config.yaml
arch: "unet"
model: "image denoising model"
dataset: "seven-segment displays showing three digits"
train_examples: 195000
image_size: 48
crop_scale_min: 0.8
horizontal_flip: false
translate: 0.12
rotation_deg: 5
task: "denoising"
loss: "l1"
noise_std: 0.2
norm: "batchnorm"
activation: "silu"
pixel_unshuffle: 2
widths: [48, 48, 96, 192]
blocks_per_level: 3
block: "sep"
dropout: 0.1
attention: false
upsampling: "pixel_shuffle"
init: "torch_default"
residual_init: "scaled_by_depth"
optimizer: "soap"
beta2: 0.999
lr: 0.002
beta1: 0.9
shampoo_beta: 0.999
eps: 1e-08
precondition_frequency: 32
max_precond_dim: 1024
merge_dims: false
one_sided: true
adamw_lr_other_params: 0.0015
gradient_centralization: true
ema_decay: 0.99
steps: 14900
batch_size: 256
epochs: 19.6
lr_schedule: "constant"
warmup_steps: 1490
weight_decay: 0.3
adamw_weight_decay_other_params: 0
Rows from block 2 of a small image denoising model, named by matrix and row number. Rows with one number belong to one channel. Each number is 128 + 32 x the weight over its row's rms, rounded and kept within 0 to 255. All counts start at 0. Numbers have three digits each.
Before each channel's rows are labels from the 100 images, of 14848, where the channel reaches its highest value: "strongest on" is what is common among them. Only what is clearly more common there than usual is listed. The data: seven-segment displays showing three digits.
# convs1: first pointwise conv (model.enc.0.2.convs.1.weight, 48x48x1x1), inputs 0-47
# convs3: second pointwise conv (model.enc.0.2.convs.3.weight, 48x48x1x1, transposed), outputs 0-47

strongest on: amber glow
convs1.35:129122116147120122104116176121142186132136130122113126178125131135090156100136111099172150209146064219125160175109122187107095177139131102101153
convs3.35:167141129101122136121079138146171121111197106176124075105145124116091077149101109119057141088092144131109115126157138104082122073171139162051138

strongest on: green glow; white glow
convs1.22:130162144118112165125125090096077105175143129130134155080123113092133145048120152098128121086127124133108120154122096068235129090126124126193112
convs3.22:087134093060130105188120138153083113188125085123130100145144124100106184066142098103130163150173115096109093093139092117111135129139127055139077

strongest on: amber glow
convs1.32:096093147135181142097151170167225083119132105125104133158128069107206127160089119154123126111142143160176123165151153105127128158136148079152149
convs3.32:083091147159122139094129095132182098124120144119074120141139082116166110161067173109116113111110143105166076153086151105085119180109070126183076

strongest on: blue glow; glare
convs1.28:111130130140085159141090154072139108133103138127117106131201157162158100178115122163107128153108166141120136108095142238117116180125092177142085
convs3.28:220110161143149097158203120099117140090134107116117110120153140194144197156160115131137104111088123127187165142156135112146130087114089133122076

strongest on: white glow
convs1.6:130166124088068140121149112104057154156156112122133141088122098077083080131157155159081122087128116150152109147110106037136142147151176108131175
convs3.6:069120114142103161100077140168120137128134106159131100125144134114121120148098112101157141141097108153139126107098120157148143162137255128076120

strongest on: blue glow
convs1.29:111131138130107158142042175108101132124124151136174126114190123148059105128134119122118123166164128157112151145091116086119141246149103128101127
convs3.29:104115117153139126087055143140154141137123126109021128140052103126094128089088114107121147104103137139137149143105114112128123072097206095157147

strongest on: dark on pale
convs1.4:125107124116121187150107090134076123120128145123127124162166179098122115113135118100045113189117168225160120087125122061105104122149127102128147
convs3.4:167161127099131143135088140157189154113095133156159087132113143066127108100082161104035184119110149083125126155090114171136133146150175117173123

strongest on: amber glow
convs1.12:126169144147205151117134135161049115132129163130047121082133156121120116115154120169069136143110184091113166113139094145171122070125156134141157
convs3.12:206169113144110137083089129153175101103110142127128147087140190167106079160158142186114104154067136137160147114129130132143094122071124180100160

strongest on: blue glow
convs1.14:129109129093118220146107147107210187143127139127180133112116142170118103123088158137175109103129153113100119154108064144109162166185095118128103
convs3.14:118130102107139126125109178191142154122122112156023117113092152154088131104179123141094129106111143180162163144122079150137140132144208176107124

strongest on: amber glow
convs1.18:137224098147160140135086085188138179113126167119142125139074097203102130164113166134169101190133137077121129126106131146147130140134100133101115
convs3.18:076102063154162131083144107158157154135135091121143110157111132142091105139128055083097082092079115161125110121152114065192123127104091137104083

strongest on: red glow
convs1.40:121153111091091112128126193155251189135135106134115127159133140133143085065147127102130115103152168125069092110120128148122136099134152095147100
convs3.40:140116158103086121083108144088079091090134132113138082128124110142119018101086143129185071123122121136174116131172135128177097109080147154124146

strongest on: amber glow
convs1.3:134206122173202142104126188093186149128128127123076122148135138152114119113153123189150158132121150139135150187130116211112128110104149088111156
convs3.3:179116078183087171098052099136138113147124126089132180136134204167081124142130141135182093142083125130144130111112179132162103122115136119179141

strongest on: red glow
convs1.20:113122088160149103149105226146137117118114103128112140130136103091116106225139112222160141049130107149132131119126132114121101159128143133120157
convs3.20:169126189115120134113090125125131138116068148125136078147125130083114097026074123147129121163147191130092113168113152120084102142132143115150195

strongest on: amber glow
convs1.41:113158139162107168135128165133029111124118159117113126052131082139128080200156140144131133221146140104105090110110125136127142150148132099106119
convs3.41:137074119073207149148157157095140123086166167149179127097148130162113156101150091114144115122100060142133183087101178154153115131173109148148143

strongest on: green glow
convs1.19:137047111176208149095096150146177119106085113158138144135103119160142145165140157153161127119173120081094113188097125164135138123137124182093090
convs3.19:143094134077152140190141137101122105128190158135151109160159200166112169135163113123151102101088135110123165189120132124177146118158115212147155

strongest on: blue glow
convs1.43:144100094117197175137100148148192169126141157123125122126114126137134147166107123121160113131111134091163176111101124255131126168153097134093109
convs3.43:067123118173147101131080136128115126132100139075134174074111121189124128166255116117118124124156130125114157159094111110127118106112077104125114

strongest on: blue glow
convs1.42:131143123117097213111157082122082174120133156115144082127091126095164127133129112101087135157145180123193103147148123076135081176081187137136151
convs3.42:069169133105117150120040158178165134122151114155148100122176116080095093112143124127111171103128105127111124124129188160115064132085200120112143

strongest on: green glow
convs1.11:100096124149131094089103159112161048161108089122163119111120212124152142177110138128117143177137131151103144139131115108145130113133194182182068
convs3.11:129159142178137109095181125196163179118128096135148135112123059095146140132112126125105143146169139163146126063163106100107137149141203054127101

strongest on: dark on pale
convs1.7:122147130103155126126109129148208120125066169124157075090122173108133126135124138249105134113129148114099114118149174073123152079153146113138125
convs3.7:113116089148087157124203124093094186152097134137100131180150086094160120093176151093185114149112133167107133123164138134104097174118085151164181

strongest on: blue glow
convs1.38:169095102064116117146133143134096156110138101139136131160102114044129135137087128076133094105184110083059083138139138064095124121125169150171154
convs3.38:195164113110127129160135171089138133151125153149095148147116152157141126147109124153113126143165111170080106133094131131180132083161091224044141

strongest on: blue glow
convs1.47:104081115095135094108145151105147104122139079130138126111168110109176195145144110114134127137056112180165064075130137116129128148085151134215162
convs3.47:130055113180127154155120141090129190120101114118136134127181113201105134103116118079113127067146128137126130156066136134154149155117133150097039

strongest on: blue glow
convs1.9:231085136128150104116125082138129090137126153119141129090133168137115070106168123129118128162101075106142079062136131039130132109136116100110130
convs3.9:126140083147097113129033130201127087143102096122125110109118131134129144118181131088147149145122155121126119127133152103091113080122098015147105

strongest on: blue glow
convs1.24:135139125111072116200138037117010113140132104126142136119141118116097123115124124118111120104090077096094098101125128059123130122119114110153122
convs3.24:155161133116140097140217117120123171127156090134180115122093059085162144155153118127113155129124107130106127081202143089128150085148112084069104

strongest on: blue glow; green glow
convs1.25:101118125138140147132144110090188126125139124138116134109104099104107158098131133137118121139145123136148039159152108000179146164134130149148141
convs3.25:140082132105110134169121114098126107139130134127118106153169102117133125087032112109138115115159125103092018124095146089112123115164047135128109

strongest on: green glow
convs1.30:143072139153139114078119196145220082134144119123155130136112153110172111091110135097115140116165184151222108126134139100130126100146148107101159
convs3.30:115107147183148129124146140103112215113121092144161128154102037104144136155115101121140128088183097092101143120157148113118159074165116054119117

strongest on: dark on pale
convs1.16:132097069112126156128111089141139114184190111122130176114136140109096129069115165127139116123126150091132071109112072030130184114179128121135115
convs3.16:143132154134144124148191057114051075179138154118138132137161119141147185144107153095176145157155113115137123110131178143127145106138205110076161

strongest on: white glow; dark on pale
convs1.21:137146110077128179136111156135160109139137122142124111132114106135078073127110120139109241134121137093130121202178121220116130096107136110147135
convs3.21:085107139148091120152105176121156096127131147069131147115092156123213050143156118151068076126139112110100122125105136088137148170191122124162157

strongest on: red glow
convs1.1:082113116142089135166141069079117102123127097130168130185162131171119135096152134165108115095105126114083121111148125084137128121133109050115232
convs3.1:097089132109123144095100157100076110113150132111172111182136192120129149077095104107169089113116118123071091142150135161149133138103059062185117

strongest on: amber glow; green glow
convs1.44:130108119156122168127091091120151158162157168125136140104107142172056107129103151117120122098178183031109170176098109142120165116171102135091102
convs3.44:095115106154129139151072177140180173110111134117137159099059136151101100125179106126083113099066124140113165155073086131160125162130195161159137

strongest on: blue glow
convs1.13:142125083123154116126118137068142148133150104142146128101114073073150216156055134105136107133139101104170112187117139083154124164116182182136112
convs3.13:172125103102115088148113154112095122113123096165153127037144136161137144165207103069106148139094143126116102147100132141157144139176070136080079

strongest on: red glow
convs1.8:125100137122126133149138127178064055133120098127121134106144076061145156132101124119121124128158082115162083144120135000128121129130141123150124
convs3.8:106135125094121104196189130123141099127121140122106129103146037137151120099105144162142138136121111111191092078146125121095098169112054104174077

strongest on: white glow
convs1.31:137125108164121157149094058147049071137120153122098185089194177194099106135104135128133123128138130119093116150126121085141137134134080134130067
convs3.31:168151122149084172105074111085108082134147153151142166126188170112152110190073125121176131175143118156094096109101165176126145121160126144121186